Rows from block 5 of a small self-supervised image encoder, named by matrix and row number. Rows with one number belong to one neuron. Each number is 500 + 40 x the weight over its row's rms, rounded and kept within 0 to 999. All counts start at 0. Numbers have three digits each. After the name is the row's rms in percent of the matrix's.
After each neuron's rows are labels from the 100 images, of 14848, where the neuron reaches its highest value: "strongest on" is what is common among them. Only what is clearly more common there than usual is listed. The data: patchworks of several textures.
# fc1: MLP up (model.blocks.5.mlp.fc1.weight, 512x128), inputs 0-127
# fc2: MLP down (model.blocks.5.mlp.fc2.weight, 128x512, transposed), outputs 0-127

fc1.115 103:531574504499522531503405453531437526420416521524511519568524461478590553454513563538559465522532481535489504546511542515529453467495546528489467454543562400513506461486469449549504510519486413543453514552553555539478450537579488479474420504471524544475514461445452503477528478485515453487518528554479524516543460498461431501469462530503499490591503478473475482466488494508511554443514
fc2.115 094:530457516488441469497562549449488523546517420465480467416443565555449434515445448458425503484487539419573495455489513491470521546464447469516536494409453521459487536459572532484490492464561545428561512468439478451486477438474493474523558467515507513521490556587508488467448430505466531473531443435550516502450519512489510473547555484496489528469512495489519489523490516513513487571532
strongest on: white

fc1.146 092:500537566574544487497488555535425435573543479479515511440432493453414514549526517471506540512460452473495525584454428454515539538463522521503502503525472477485463551473497493473509560464483553516547488570521502567587523442470567463478485463419469465485485511508487512459469511531453566473502553520479453490525550502556613546544519515520491484475533464492503562542507501495582528467520
fc2.146 101:513537428446488530451489464496568505520508514500521516453560493532519499470479468476458512521540533462458400433525498463440477421597467492539505478516499511502562470548531467489584555472522506558458503483454529459467456570488518458454521536555581548444513468466523470521525468436482418507517468476523561448420451466446508466510477515480462468483469556544491430475428476485446488509461
strongest on: pink; white

fc1.421 106:547469528577519508538498473460392491611509477467442505490525518499585446504558501442489565494521529432466563480496548492476479462434493510521482507499415504474485505503463568521459531546462547471546529528519501457494465448562529566549522451516485554562502530562466494545474534496523513405438516492457499547463474473447588434532498503464549544528456522509446507511522458487526511475504
fc2.421 116:544493537465517556487572509454529446452550523495466506504450529538494390504489461524486528460477471527484518508573462505554499476515489469527556481467466516505519481547465425571441452560517530458410454476541499550570520571471538488468503542482450493450441501531459463535412502490487519555454505470571482463457524457519476547530438451531472514473481547504566524472520539457570533477584
strongest on: green; red; plain

fc1.224 099:464544440467527491569563478519490504554424484477496482528401507433451475601504461461456479496526542467586515548537497441465536487475505505474488488504543512557510463546486456543579478519458531486450480520491544466473486537508487561518441485521394527491522452437447565459521436511468430535599502516509531479499482536487457502453519488430502532448460485521513503565552482551524485536483
fc2.224 094:543459461555536460429510503528527516487506484498568484504498468467425484448493426515503559581544482509487463544562514463454555516514512502518536529477442503427565461458535526468488521515442437538539510513460450457545555486445498467523548407552531517516478492543474449478546471490559511540507423457475457460520516525525457486586514480548531434521544428410555457516538505484443477490535
strongest on: pink; white

fc1.442 114:519431554549456533486532480495523473430524448473475557497484486514415445511537484478484529559423516558481464415470477466501575506522491456553442521574491546574462494554475482467460500487511516517488490557476478468485475453560511439487521466493535485553540525492446526437524523502537563558466458474493487444584496489548487558536423539513465492479458487487562406572489518512468533509572
fc2.442 096:432465563457485501517482525414457572490448432387447541538444494541500512507527554567497429457497496509479485526439497477500508488556462511507462588534451529472472463570498468484565472498456411520482484484509533536534507552499553436470515440523492480489509425484508487543463432515491563550496450548518449510622498494476513521536535530506526538453517498499502475451522495501519436532517
strongest on: spotted; veined

fc1.197 131:571493463489484442494496522552422503522527478482461553539480551536478530477525536448428490463490488483473529555492522539503523492458466513526471512489488476441456452482513578532521534533454479509556585518505451518505422462467465540558548503483447447480609510473497488535566442567530560565525553437414591506440544460469493548458473487499592516483515523528492457493491446520467501526510
fc2.197 124:466507598568482484502556539456509551544529534546489525479477466481554448443506535497467447539467465537634501527500487500472499479498504454585442465536467524537448527558506443486487486440562569499517502506582531498523474509478436546466475454487468526526444441512486617484523486506497504439551503495510586536517554464523442511518525538533459464476476479450494470440446493514503553518476
strongest on: yellow

fc1.149 125:435514516542526525519507532546510532536474562517420501566498414471515623516530504467449508532437460487496498464473562514503533464532506483523497476472461547483593509537547578504417478493429509465495545508566560498502456445490494532483559459516540508503523467570496547562501500506480550501494519519484501475528408452503413497492448441559445545453504519451493501481517422474561506463493
fc2.149 101:516559491524511466518543421484486519513506505471473545554582534563505479521565448496514517558488493495495486576518555486512533430500504580461505493426479524466528536457458512507518485512520505468539507490494496488571468527484488498517486511478448485496563497452426456611468523503539575472463511545478442462439453476525520465415512493503513528509490578601459519508482531451631472506574
strongest on: green

fc1.280 102:532482505507591468511515519500519493456553446532497519454495474526489409474521499468560537544472530493561549481513452511480487436484597486557596537535516492524593495543481509467459488495465485463474504548540583452474484507458465476581569493515511497517568459391514518453481565470496538457479515496539492524518514421530518549527483592521480499454470441486463451524453540496454496507436
fc2.280 090:534494514490462542512538455487526503508458566449505481594535549496510522490509534497453463477523512454469466497534539489446573572518475532514474477541467520578401529471519462531536558495494565518500531515541538503569427412569482527486473499467486498501435529501472477551505538556448571538555495594429509438485537566508550446529481450471472486578545484482497567466508514501540527460535
strongest on: teal; patches: five

fc1.342 099:567456485536483477517486465531506487555491444525450490489559479504515534519511430479444577541466534481496554487487483456479504437496502563463517529470422480422560512463549578536454488509525473475502555596528580439520446494494508514527532449391521520502531503522498524492460502488518412508484482540458501493485479479522503584562527515565540437519545410541543435508514473509526465553449
fc2.342 091:442520487483526509433511534515440511415527548474472472524479561541517548575494507449503464509433476484520495465455470524494550527405447442534519508525434535550482460458469467513496466539465516523581418442565512465509514494454446575480520458514495523453527574489476442512472499463563559427503513468554566474489447540521502488490517486450489479446505567541495519446475575466530488500579
strongest on: green; black; patches: five

fc1.184 126:493528498489481490536443505472493428410474529441474503569493527536571478511559498513456516531508450444504523486505502523519538442562464376530508502508421481571410475451507456473467506511453477490425491468460561472460485550506496466529408491509536446525456491529499526518511447478514477599475511519425503593518558527537465484463485500487497468469561511540496463470567531516486454541542
fc2.184 151:539485458536477494476509479485516510594528476568593500469526530452433541440481429571524493503473533527514484450506498468514482572469520525432498480507570517443591518521458527510505487473547520536495550513522461493529482466408458508502600498433461558516499473517528428479482551488546493481517500485544490445447438498465533513534558456523466517522438417476553480483432471545432522447472
strongest on: spotted

fc1.428 103:405484501554572497518444554548466448446465531493519571491547541543485530480519482476538557529487510514504480454460521540450548490521517484469493521498461421491496468452411525512455514481511551522449532469540544560492500452534504498512486528463553470427434485461527479617537534514534519478503496537468427503441535466501488456501534543550510499545548517422511475513446476443478477543627
fc2.428 112:557545505464509484490534442513539539556495484473476451487487480533475414538495495505475466527530477489537508536495556452556469494502480507477506461492546529489432457506560443515527511534540500420565491531479424448535587511458496504469473440532469547515521531520519541338451472482459539521559475457539570442502470599530544564490459472469529542486475488514527507501491554540485447540437
strongest on: blue

fc1.238 091:475484484451407531455435454468473488480494492463399524537514515532548450493459536554604534521494534554474522521514572480581502451487488420536492509500533464562524543435453491497553508462541553464561557455537494464487525494472431500569474507517510480440533458539573531592479476509513549447478515493524473503463423479526490504465532502414488437499506470557515467491543478492497507492555
fc2.238 095:531448564530577441557488462614506530472527510495565503535520509512459501497542466531475489426524475422482411519464524505467498529492560564493511524457468568454501538554575586535451539503466474487416522453492506484505531559459462482407498494461551502524434558437468474470528497458459501547518447521532537473508526502480530528527477507531517465472479528493536468528448564491538421494470
strongest on: white; patches: five; mosaic; camouflage

fc1.89 138:517503495572478501474448487460531473474484474492479576526576481451435492527487422427550450529501559526507504497565498526447492551497493508523509503420522439567497559462569474469526459489549579507478488516502543486457540513503523531545561524498402519581455509531616492514516460479458453491512534438513571464544474538526566463428495483527421488534560546484517495514521464523487497500514
fc2.89 108:496465517504545533486436498533503532543488523477521492467491453511573525421485500462626519486447443467500522465507547467470530518455509466507462498526467490548469396514464468493547481531544536532457567605569455504522447429493442530475515477470461491468483512478498532553494479542513522473486514499593457452443499523495469528445510417505488537498572455473441501412548569501547549496501
strongest on: blue

fc1.426 128:504424503526528557517461504372520475547513510453504455464481506451523472438544458486451471544546450509444537497447476516474573502454541446456486439426445487518459508549486467501569546508574541532575531542456494463483534516590512443507489500485427509437498477561524440531549553473467502491499475503555502562456484430481454478476487530543513511551559501484503461479441479469498514545467
fc2.426 104:501546502573419444468529513570487459520500487521535447450486474474509548579476567484534458539471486561520537470507534485524451504509475451516418565537497473457500461525501472504512524510576480531437548517438503559564562511408416517465515487494478537487454498480471468456533492505546433439536480476513545494433530552480484555470534504513487489516553486496542399560508445524435544553517
strongest on: orange

fc1.292 099:508545503521443491506438465494435472473517538488487405563459517526537521471468536523559456522495458471468585462462492547544536445494488509472455526510522508502512529546434488457529512458567528440438495462472566480496536452516508423489501477432424505506570499522445484470538440596509459543499534478513534560473519481500500551488454508537497534508539521491576472562611547542438483442511
fc2.292 089:532475500430468519513532515482445528469487543550501568481473466437494495586565482434417571467470509474542463492480499479481494518531507625481579496524526513554515477490541579530441515561511453499543596526557464520477475530535539510514444521487537492465453481501522445462434542531512520459437514498554523531488504577474549531536552511475522492556517561513505498443574444500514551518468
strongest on: black

fc1.320 111:532510482469407481584496423464528563501520509480496501542545506504609424424461463501497477502496506543476503462482493538471503486460486457512442499470498542540522462420513501500563491464551460511522437486530540502518518511487514517466472545503539406439547533497489462441537498607575453430509473508541512542440455507526498586478487521448474513537569527502506509451426476459481533488434
fc2.320 094:504577482556559486415484535511504455527543473521484520552468457562456569497474492515532490462464471509501570513539451426501503512465490563459482424522504416531504544544445505538460526512479471508448548497418465492484520567442514484459503446487492549507470558503487443554506541502479526524523562449474528488485528542418480468553574465485489475446462478516565476583494451571501435435491
strongest on: blue

fc1.260 107:503546496462516460546561432431521532503441538483455479456453490501484518515482449502428490531526499526534456556539458467473498483464527472498482453573482521503516437572534470533525547524516541545422518487453493487426494518504461576486477473535492551559441537360543494523526515519495469490524448561477532533537455500502478500430482403500443503522417517553435489513535491495483418523468
fc2.260 112:536474511528579461442504542516555453466582477506540554389490490483488505475513485495496537459480493422564537496502591534534546483552492565514572470442497439474561603459493472488469561451504458497485533552477502473491512558527514450464552490516525510530557442538474503440511528410491522528523458459522490498506481503467503439544480517521536501515429441468514446561486451542441494541490
strongest on: plain

fc1.306 088:521498425515411563537590501582520498547466517491524498472573437529418489426536532485498505544527499464416468523501517485558490465515546548487531381479505533495490542476495458457457533537437531553554496450526439516449502472576556499484494452525499528479470529578501571591525510489488437537497474532491520536484502487508483524518501489531517470472462537476470461562458473497428518456491
fc2.306 094:477485535484584484507446541496475417470515557558484491481451483471458463574451510465462452506493468456547547599418444433539505498512464407522525529540469433507539438516544496544480529485547511452457512518529505516474397556488562517486537506522454426537497476470457442479500489499515528520532560444478413442516501480510525493424504492478507473468471536535504485524537503422515558532521
strongest on: black

fc1.405 097:538579478455503553546493473488526532495513489527550567482542501487520436567452541541431533481540491524492518550486518446511460406415547542524494414509464498497497526533517457555453444503496483516444522536591452549522545569447572519517490555497515552491554584518475526499504451493482512507530515448507509498497482460451534487457509527445562495569439520516533470569527593472506496466548
fc2.405 092:505470493563532481489426480574465461560515468459448534522477474525464560524481468492472452494489499426551604446518534518510496521491482502505432504594439548499478489493463564502567489462446483519480505475476580467442448434549469484519483495488530482513526478550506563442503532447547471451487457481498398475493522552479444408523512507532529460496542530471527552470536420549461474554512
strongest on: white; pink; veined

fc1.218 089:491461470473442538443558464460465544509522481514428517533468412486478459592470482545471585529480536434488561531507498478524542481458496424484501511512564549555519539477473534352507547507528516412478455531452490484518493534531505510511457532480527465490542483537565483517500501531470511483501524450442460527505511472506504497554496502509480579459457521572435591505455486531549560503527
fc2.218 083:445493608519473531520504526516501490474422433489484461503558525545513505409508455555478488482496493570522474436453519512540440549506502534504456545504454465499561511559509467578446458486444453467526430438467574516500482499445498474474543511531542534503498461491482541505492549458541466514462574528527507441497574556457438521482521493510513515520537452501628471533544449486469446506477
strongest on: camouflage

fc1.413 124:521483542421464483574546473536411594509487547466520514498470528556429501543498469469530497540441510515543451567502552560574475499465556510562511546487493426465506479534510480469493473470512481481459517470473570505425544530504502480505492497539478460476490520547548548603569473518571444481499510474416500520537511497575508498553490518521529520451459489499567527514525519567545461580477
fc2.413 109:489537486508491578444443475521461485477461491452507466524484515505512558538481440502469510587468478522444564549551486470438487454490427487440427505583487493519473530540547553479492534474478513515493477505527535561529525556533512536551452473481479547470514560525552533422502481549516540487518509513475548504488536468488508486486439514462510447470519608537470377502496467438409496415474
strongest on: rays; centre pattern: rays

fc1.468 084:389460523501420530521532466529473525463521548477473496489457433526502441569469463531468506453460542567580476485534492576519481456508500473434496419521526526536469454560509542550485541468447476507434513563464496571470551518519427521507504522508527415494447450495501498571466494527504462463508475509535467509481516497461552508498462552423466500564496574517493515505454512492396505489452
fc2.468 086:492539521495480480495502515467528519545489450517520409501475535454458564450552508458483393467526459453440513571475511434464455584474505513633480532545510533518490546543496439495512449502514577502499504526531523464519493438457533422483502484487471537536460536471502492444477488470500500503482527515417557404534534477465437473526551509520494509508436555456566458457531442477517535483482
strongest on: teal

fc1.34 085:474504515509462513508537575488430532516456543521424516544525504468463561506494471526482493525495433457442448404407559560536444538496547455493479517511497568463433521473529548427487562531548521485476488485550443454458476565578491481452541416505528533475482527513513464469499488455495526528510510438470525538462456470488442499505535478575436515502511510549522512386482477500485530456542
fc2.34 092:546547465561515510504470469572538510482521483538502433472489484503532454466507496477489563501555520563523531507482517419508509438516481501509537543507510474527551514517529526582408555506427541510509573529431528508542587459469533529586465561541441430575494497519455543550522544536544497539568434494492484529537558530570531527488488476486539518594503453478489484565505546486496507525540
strongest on: black; cloudy

fc1.100 135:562509423533440463460444533551433539558530466492497497526523542563502452503491466458502498490567492474502451495554478452487503432502479501471508514438427483405505504547505577486540597491500453474578520427504527523497475451466463464538472470505509536549535493473530478503465487484576512497552601456450498539571535469506460492490492427512506462457493471488490417535515413513501537547505
fc2.100 134:446513503583526497569487521510520482528507491561520505482485480348402470477455587541523468463525538498524448480457500467539497453547540488494525466501416493483461516479529508468504549424526432515490516517513497517521451488530496386500495533547457513497450509471521532479502450537530508478518491462471595559506509577495535444437486516530490495554445444499445485464462450471462450510450
strongest on: yellow; orange; pink

fc1.137 082:512549460566452491553445488446471501498507415546482496446510485538563576494536480512455468540474528469501418581462468477521472498482454501536480482491507461568488484546550509484539540458574533508530488433534480579497525471526468465520451496441492502502518482528532462470476528458490440535531488513469538473516452531487517474535505550482512527523554537520603446622481499540461610539565
fc2.137 084:509448536460486539464498453519490430495467548461458509508502515489470460472449449457527495529533517508533534464491521428550522450513535464527544453496452478424571550458528528541466491543463481513504532531510502434521429550528573462548473483490535519496469511531426565489524455508553469404457504525522588489485530487520500476488511494576536452476428445563435529481584437501548456435433
strongest on: yellow; orange

fc1.250 098:489486511568559485534417547556448494465573550490520492465524543566543493450525498576562486479539526419444495444544510560480518518511571534515518461502514467531493505601522537486453543520535632474524508505515434483515514451504410505476474493471501458552527512510500488555547496566519455518538443500454529473472533486459487535539518456483486489531536501467427513505490453528600495544513
fc2.250 092:519473495440519450427584506481583523551442422537503496437493526466492485522423510505494448552503549532556518447498479480505481484515496485538530473512507577480491471434461496434558499484446442501491453533562548485486434494464508522453542513518485559441427519539555540431468494382511538507482473462479547534518504500541469439545519411494507484472439506539559483527535541493471533449493
strongest on: plain

fc1.2 092:528492508497426585519539476490494465453426472403540511535511485489459560446505511471480404448400463454518495500503503517573504549451441486516470506440520575457460471473539506524449482531462448573539498432534516476484508499510494471479600511492524458471482396473543477484517509544527501449528514522491480531538526473477420541549461473557541483503534547434548489494486524551533453481479
fc2.2 097:485490507521532461496442474496530465481521551558472491424489530462568438526413453513503552470478531461419525566493522491454535470554458495393548535537510502539546508537476505507541473535537573469454492539485477561440416450521462481488459481517455575513501523509547485444435513436499493615452550520540523434508459494580564477492508480489469511502480466562464511538490505477495509539513
strongest on: patches: two

fc1.400 084:542442492489447507448541450464405523523474512459510491529501502489424512538546457475496526491535477450505469549541494524468432500511480530537445490507494460413523555496514502554525525537583517517479517464505526552540508524439507475593613501472509498539473538556518567540522420538554465502478493498464419555474530519453542496562395504518469515549494549507447438549499435524543482498518
fc2.400 095:485548522515492482563489462528511498494542455530481481432481521518509466515492582545494550430428494530501546449420565508501490560496504467530528485507559549518501451483505415484539485452438446568518539482479463453395410442527466517484484593542557506544494464497510558459459543417470524493480444576486531491489448525405532485516498455499478537483469475475473499482544538548466508483468
strongest on: blue

fc1.59 100:482504520495517529499486591518420496438465506517439516489513512534505451439508458486540490527507506492559528505501501506474490557455542536508544511458598463519524540512478477548434479524479496359468583499451524476498497448551381558487516497454462522495496471508468529426569460513583512470575479547444463522477511488484540540477441499444495520541498516521474460548459531524521524575455
fc2.59 091:573504492462498503429496522491616591504425544484502489488461498524553501565477512521509505484579549570540491477504466524477470453549536505478492439549505413467509481436501452478570476461559548577520480563511499514500576451519579431522501507531493542524510562440483482530457487484460471547506447506496550512489493467534442446482536527512525470549450523490580543471542524464460537516534
strongest on: patches: five; plain

fc1.75 099:463500562483417513523486495587437473478489525537490480505492462488468563567428494557450464481500526473562496527532520483532416552529534472470452519532485439516481474469459506467511443494485512462478486472598476522460466548371540541479563560533474444506490518491506568487520450499528481489584535515521478562590522518483521491501485501497424497441517480485562449443535529451484500434480
fc2.75 093:495460444473468481484460495450501467473499463468545473437509585564523464450568532524547476538496458546500529473497440476461489462462483487478525446506540555543529510502481455541470502528540506470557445514459631545542544520631469487518472464463497539532504444498573469446469506448441486545437547485525437476456536508488551499469440445451518432462481537511518543514483472532478477485555
strongest on: teal

fc1.344 095:494488513415487513473479482437444572446525418502421458576456497453479469534529549532465537489480504553514450558487538477528504528593391548518417550522531470476557514534569495511496569526487508546528503494527553504470522518523517486548422548490435461470516474491434491494530547538519552511591468457479476473477498462525507471442468462542501539476463493507471542482523439527438502524546
fc2.344 093:437455519515494478510498494564568447558493527507567485485537466585507451462475501412552550533523543441426499482510469420492471504426566484456524493469499550540453450510380489500460399486506518517468512513555506500559422458501490455486540475493504556503511459534508551549435532460516465489427499520541538457527498520509500498526551451474483473563515524490540528425489548528550496529475
strongest on: rays; patches: two; centre pattern: rays

fc1.73 089:517509486494548479587516524464534506443534421538396455494508540489521565471488528540542516552460515434467552443521465499540527497528535486517488497463459482503507468472584546561508522531510457472505405488535527472424525423464471527503521533548391544504526513519527504471497557589495528518452538481506501549453478476517529443436475453495521451536518528499456541475526525404527540439462
fc2.73 092:486416499464433604549523583470518451463488507471447539494413523493536540516499519560540520483502513470577440562499515508432522500458488512557547541519476540506490476509408466433474523507452476512502487537538512494436488463483478532491530471502494518500515529480511482510482425412511398473471511576544488525513481557551505491556502473427515456441440424460502557503421493491496481494518
strongest on: cloudy

fc1.509 102:477492485501432489464409515504537530527431553511554522518501484574503507462503505535499542494491554482506481595513516468516419474527484439474546445555495470577509506471503476467530503427528561585520490512534452505495602518523549522454508496503506537465542526569505524550505447525465436518501476506575513499530454561477474542466525509482492582545375547540498558554514453464505528504455
fc2.509 094:510495509548561561520523524520493470463559504542491487468491581424518429588475556520484451417513559500488520418464500454464586450461540518574485497548522555491501513480470512543540480568486509474493549534489515587543404469486530482511485519528489479475411478464514491444540502482438560457506514474466497478491512474584547480499529485506518496490566466418492479488480570564542518487544
strongest on: patches: five; black

fc1.217 104:478467521458518483569522469513508517572460451517490474455487573497442496479551524556516586505510496594491487456378584499545482450509497436509506477430427609531557523464544482514503509552510458464466504452506551444480474437490524488473482489512543498505569534479492542541529509493540499471489427514516478486536454561410502502546436512554525511517473482521422503470503441513457532490514
fc2.217 092:501499450485438542474474478515475494457545563508553518536523480508574475533452485496462469505499573403515503488539442486504526482537547524519512537517543482486427426523462504438527485499428524605539467545553544540579529503516459545501530475476464506517446479488533494518452527478493479521484568489568513510464495401568439560437512444496453507505532502507573506488513613467574490488484
strongest on: cloudy; camouflage

fc1.68 094:453504544517543496541530392520397464471468477515481434460581546515538498501577468482475584491475484537502568522424534484452451533462454478444500433472449487506475516496468496495483511585553504527456522540473469485407445447520471511516567496472532494585509507517416505542541497562484495432501553508472509533454471521449530527471517473461493499493442567536530516543439493519491463493506
fc2.68 103:536493532466513509457390583486538525488524500456499540523442447461481444513400572543487472433506574505559492454538477479540471505550516486493512504531498470552455499476518539497533567505444483476519454471498427597546483548450485447495431525558444483474472489490472447395472505538485511558556494506557491456535561497533453500521518543531504535506460443458525501498541524550492566477492
strongest on: blue

fc1.3 082:526551518485590509563540513565450430454519520516455490463489506459417518516504544534476507462481525501534483540427498554513524556487477546451543516469514533459444499513571511434462442463501524515374525448518523432485484466470449486546511424533490575525488478476553462487477513489521556463529505521508567498480512470500505504490563564559435500430493547452485538538476497586532474445542
fc2.3 095:426470492517476524488479463449493564566547451490512475458536532491508504520507484517552509551533536496488577479552457481397551485486569501519535500523507513523553454489440563427493541502450534452536499492552548532531393591467523417491505556460534481366483482505514480520517491524476545558519554527464446482488507496501442492477491508450477509521491521548460470447503545530489484599500
strongest on: patches: two; plain; centre pattern: plain

fc1.205 085:497463488476496541536508478524456453549502528509439558520525513529533503461544451532594547516518526519501553600514484514512521474480554537500510525508477484458477477548523498466488502546537494498464506512470464428523531540460559501596492564396474506432475453460574475559542521490524548565474499552478456507531491575373526546540542469481431481480493498542478512470505449544534519441572
fc2.205 082:538508409453553463501564511502530464447494470548509487464536492509482469551546529450519495526537434518501539379506488518396542519548487483504484466517563496540617505523505475521540572515434524495455485509549519532429457514501486507413522385585499465552496495476539461437498487515512473545488542504526473509493454497499446522577431488509512563519514500523450488489459480458498513491465
strongest on: green; cloudy

fc1.369 089:491482442480427549405588562542496573445473500519514470467526458509462469552571534502409427479435571513466482561527512501525497482530517465516488441558503502489514474497572512466494526500526553515525439527549491532466503564487503439486454545590459542453513446513523568547530550480538512542485480468524508519494440505496527485472504445498501557485464460458479534548576499535488434481568
fc2.369 102:461418549563498475599393489459478427526506521435483498518484555540525533502394440548573526521473515472459472522469499458443463485450476525509450549460444525482445456518427516495505432522480436446469558514575539522502487408531511490553537508460455477441489502447482491513516448527465494444431542533494472449500525511512502516529539518517517496538547542539509477478473542500465504536481
strongest on: orange

fc1.256 121:531530552473447513484494587527515511506532491496524503512448503422507527490454494549497501467572479526439510580498443486479459451491481544539568580468484495476483459463534535494479486457476531441470541485465538480525512497591487594506614464474494523493520575577541525529535563562481421513452520578471532584474548547485507452472436501513496477528491507471556522523539524536544490555493
fc2.256 103:466461538516494592569512468517446517448430546510449492543508432551510521510498525431513455492534527486498545453508510441490512469535510473542513476522418512576422530519508549509538489488552413474476482484509524510411483546524487453503417469483498487573447513472452543562440487551428560460530512486505538490497569506561480552516560502437450512449541500528500486504539546476536573514554
strongest on: yellow

fc1.165 114:440506569408496536407459522472535481393482442494579479471449515525531475456535549469479475512540448538552488532477491496452510491524434458475471394513510521474463439535559485520443552504462547493512511470482580512519492496470473581507485541464477519530501502486484463491444547453506467488495446537488555499571559516458461476454500441538410483460515529495553455512519504532518431485460
fc2.165 096:554424472528530481526544491512492533527396445518459490499512521550476569475479496542512469471466518522501508508445518508553498522505491491508512534469521507588455564450548485456509489461424431469481417462441531500449580515537513487508519476582574454493503485534563539546549401527547508557482528500525522528510411472485471488522462594456569538544555499539483537538451510473516478487529
strongest on: plaid; camouflage

fc1.384 097:460528491522497488508592499471465541542505525502528548472500529536446495477512511495428420512494490496519553529492491410563451444506397522485540462479506574457527481444427472491512496529456482572458439491487500517537487555509524433498472435532575481444463516471545489537573583530542495472426448504484503537553522549489496448528440473456580520443459495446509532473529467548491444512520
fc2.384 103:535451486506507494528414489546514440476489486516495475579506493454602510513500519518563571479511522502478441465540519531465552552498599481542476505527492487565502519538518534532499534491580545440519532503500521490464491474515499604511543557470529520582489501511512546528466439520564475539578546544513527453440477460493503570491578448528454481586496511554533432499536563476543530501515
strongest on: camouflage

fc1.114 105:539488467510524526457477559529436442545542469456536495533476457511518458586568513446481520481507538548410461473508538452539482491552566418514576493488498436510543465492515515518539506549496516497565484467444458507460512515515481520533511602421522530536475463496523497511463545454517434482483459485518551499457515517465435490539499449547466445565496492535446433462469564564487562576515
fc2.114 104:441490509518483543550527467485507490445465563515478488508556541513508545437459450556500529535506417461543478565469500546442501584484456569481457481479517527466526510505453523538463428539522502483469507463567478513514458503456530521450468454598476482496508484546480505453552473516487543474494570485525456437528458517563589481509481539484547558486506475459545572554521462410515467395489
strongest on: green

fc1.76 098:493459528464505520547551524491482411434527568541499508517513552479525462487423497531481499515499539560557552556485547483502524499529532493494478398494618507489531486486522524542580489528510511476493530493532509543469500404484510499485466557530514445484492444484518449447464455453518519476426560504469548448516506477411551597490458499525412546545492475506448450436507536524477465535476
fc2.76 093:500521476538508513445479474503482542525452444453562464549537499529508522497555544476481500454468432477488413435477479487479435497488494493484570611489447490518470466476547465501413517486461472490543494511451446526529478533504513450524475489483584534473442505454529561529500471530464471529549502429518395548484495475567494368508466476470596460452491556476489509508544462467514499499520
strongest on: plaid

fc1.228 109:494433548567425607451484469526500517478540464399470466544552523547476499548527524545456537464468535509491497530494579534535474504495462478490454556426509491460456548480488556474471463534468430492534524470566540525516503534523484387489487594531439511488565467495504510486585486512466477465485510435533493487541506557514518559484526492453566541481524497435513562546495514528514512464517
fc2.228 137:568552448407547456550532538470545569512455532578463494457515391500525457446495408439524494528496494470577554451487531563534449503532564502503541471501481457512535474464552463502551540491472523533431460482442509418482542469547520558509536410471517529550498493470535504512517515473475490535526431462506531591452484541497517459518495524544495476542528533511496526493518519453502529536504
strongest on: patches: five; white; furry

fc1.495 085:491433492588489618521522555520561438525482536495511509472565628438531512505536446489501521490488501443498469565557454493456567514508579493458494552581562521504473494473491544516528507533583496524486469503541473523510523502441533483543433527503392494525494433447490472465442520499552444534493509499467548525467546506480546530520519499439470512539522496470523554522528502521490472530459
fc2.495 090:489522498505490571518457496483544553466541483506532486564507544482522470594509597579472486473489543559472426514498534464506540506506438485563483552438561547471454466504486484521475446517481535461523577470555501527507464461582490524529481517529569537475484508488578532553466480519524548474421512490582486534601449510527566511435513479560458539518518542504457459546481487548481490453489
strongest on: patches: two; plain

fc1.312 099:485452445474459555511557537487475508577440510459482508511500506485486422579501529449453484468421511474468510524513479474470546541544483475478446533530479468550529529575517482522478522384551499518487442579451547436536497523462488506474532441534512521569458519527455537484492525455449480472538519523464471492501386485541473511471461490522484463445559418515455493521577547495492465484583
fc2.312 092:501556530517542521456477461499525570486461445497482524496533474514467504427517490495511480554527544508574507447453539552555432484531496540549523493482489494439477500421479454519503489565408476497551515452451446487459538497460409506533508512484514474445507413431482522531457451552470521525491432509488494514523560481448493462551498586521551474510504508492596515509405459412482550538471
strongest on: rays